config = dict(
    block='plain',
    upsampling='transposed_conv',
    epochs=20.3,
    warmup_steps=1240,
    weight_decay=0.008,
)
Rows from block 2 of a small spectrogram enhancement model, named by matrix and row number. Each number is 128 + 24 x the weight over its row's rms, rounded and kept within 0 to 255. All counts start at 0. Numbers have three digits each.
After each channel's rows are labels from the 100 clips, of 14976, where the channel reaches its highest value: "top examples" is what is common among them. Only what is clearly more common there than usual is listed. The data: notes from a synthesiser with random patches.
# conv: 3x3 conv (model.enc.1.0.conv.weight, 192x192x3x3, each kernel summed), inputs 96-191

conv.10:154063172135126089137132091096147123113128097157114152129125182137099097136196101077146134171145076123135102147127100109129134087118134139134111139183165102131124166106137158156164110108105098104135137149120128089107129076081106111156113106118113136125128145128146145119108136080129107152
top examples: drive; noise

conv.174:100110124112119160128088107079080121137062135116118128119140131115110119116140133148138127108123140099141099141125147143216113118121146129180144092133143160144125118117121088136123173110127125125160151190128090142126131138107134163098112092133176125158142095090076127116091145137155131117
top examples: glide; triangle

conv.37:105118112112107135101106116102139091162109134127139124145152117126138156112120169153113122058132142160117127095112167127174138147097084136153112160116146132118140160140114127099130146114150141127107147167123062104155125122138105111134153092159119164116104143162101121130140129141111099069
top examples: swell

conv.75:114097116117140164116129175188079126116116116102125151117169126120167114116088147156132140081140148142144101106198143138140185173112126117099127103117145149104092149112114145111087119099139125067103096160136120123118181134136144165151106127131123119181125114138083108127102139087109124102
top examples: glide

conv.46:150110149127141123114124117110131103123090129131140103150131150097123079110160106167136140151129105099098137120129108118133093126109141121185087116123110121103119125163133146124130177130133148178157139125124150135082097141102136085133173098110141129148110103128106094092143124104126115139
top examples: pluck

conv.157:184151128171108125123105131107124143076122102127163163133153053114194122149132122108119104147145141186131126143094112120133151134116152097074117145120128151138152136145136134142151142125156135148138155108157134125146154152104130118120103148160126134126139119148119117148175142084171125132
top examples: glide

conv.27:106133154138115160112108087135088126127119096153116153143101109153178080099150099175152136148079147134115145175128113153131148091137167067123114105156120158149089117137163122099125125123148171118144115132131138111152136130106145154148138146155134129151141124100162134127174133087144117141
top examples: pluck; triangle; square

conv.165:137116136106142140130161118089105129118081121126131136157145121151118134152160089138104092130112133126111093099100136132171163144142114109143118108129138134120121152102102086140153127093140171183131168174137101088147064125107150126105093102124133090108123090131109122124176130169148110147
top examples: inharmonic FM

conv.77:170126125126133124110148087129108126150124131104127092140159146114088155114129147132115152108147172155109091094169126136119147106126101086125159157171111125127119103129066085114158140131112157179132124158082078128128109148112088152136103128137096076115106157166098123128149117170119164157
top examples: harmonic FM; inharmonic FM

conv.81:144132114130142121090151144134095094154086123141117157129081118118110146090130083172100098090136122101108150120152151136178149120099115110064098153133109141170086124159138084127137159158151153139176087147117110116146115127137107127137159127164120112087118174121141146129145149125102128107
top examples: bass register

conv.95:117167111149126121080117098100122125150102132111111137162110150169156120142182140178162160136136198155157130129161123126157116128110116119128126131133159139136084090144153131102148140092104183132155127113164132153148110154131147112137141122118119117105114147145102158158105159120105093101
top examples: bass register

conv.91:109102110158126153132103114061172129136113145067081140128071173147112099122181121150101139142137108076143131157098139141118116148131165172122096107149106123167162124155120139167104116122140130113112138158114129112117125150145059152151131099128107133104126125099120142133137141143132100118
top examples: pluck; glide

conv.104:100084155111128082100114073090125148119156098068143134123132168099130120136130118085144114138140102103134163072066121125137105104151137152134137097111162101116127136138163157128146120158127149122096124113129154151122113146091138120125127094119100099128121115186147119112127160148134125155
top examples: drive; gate

conv.80:100119163111166136113107126124095110131120107142099126173140084145146110114138127116174099132167141156086086114133114124112122142119117138126135116163152124120117107135134129132152152138126161101120105107156133133151118089101124130126095126122140099171102141142115106128115151110107128114
top examples: bass register; narrow pulse

conv.112:128110113158093119149148149145111113102143084135128113113158125134129129163142106140131179154128124146168149107113133138110154199090177140106101086135101169112187119102132153151088111137078155087095122114135126118088138121164113155112085115152123157111118137094103112128122126162118118129
top examples: glide

conv.175:165174127173121115186139150110123148114122139115165114115118138111105064172137158123094150154115132152157160128151137133137127103137162158136086109131124110150138086149105111100137112111091118111128089152140167150112122120147131130155147165170134160092145111118084154141085134118175107138
top examples: glide

conv.139:114134102130099148147099118141146160143181152117113162138148116117121137168123151118076097113123131151123126117134121098115150173116112164098150146104152088093106157130158107154120114137141105146094152142110185098111181111136111127156151088106088140140113123125125159124127129100136128085
top examples: harmonic FM

conv.190:161082157113096089097117091106118120171126144168129124141117116136127128109130130103113126109109119123155131124144143127137090161096122117094098097126128090112117096120125111150124121164132106104143150102120170125128158082111128140180162141121179131132139132163144186120147105119128132118
top examples: drive; swell; noise

conv.22:170115121156100112089129129126165131125170130091095163111140143184135142173128157092145144132124145145167129125117098102120113147128131136131125096135124165123136132120122140125147084149123132087128148101145153181129168167121169158122126163105157165121109099116106129143097165111131123120
top examples: glide

conv.159:142211119110117118074106104134149142117149097145171139110130105103176157124171137192161098110092103122122156119122103158123099136115171148141163130152113125083117105129168101136126160118121126109130150118159122158124099129093148132129106137108119104135148149165155155117159147140112122110
top examples: drive; echo; bass register

conv.166:067144142131096129114130153159149124101132116126139118135103123145131117137146092135137162123158084124093101132110157150128156129112086152123118066111099138136150152143119148113107151134126104127069140113114067115111134106161153147113127109143130138096108120071097122119179122127097137067
top examples: glide; pluck

conv.34:129131128156111096091136076090146120171091100099124116127118148119107191124165125135161099155163075083094136133095130081117106143150171165119117158165144115177141127160149161130115145120183108147167168126138161145125119131126117131129112066113147137137119126113107127079096127115113122133
top examples: drive; bass register; gate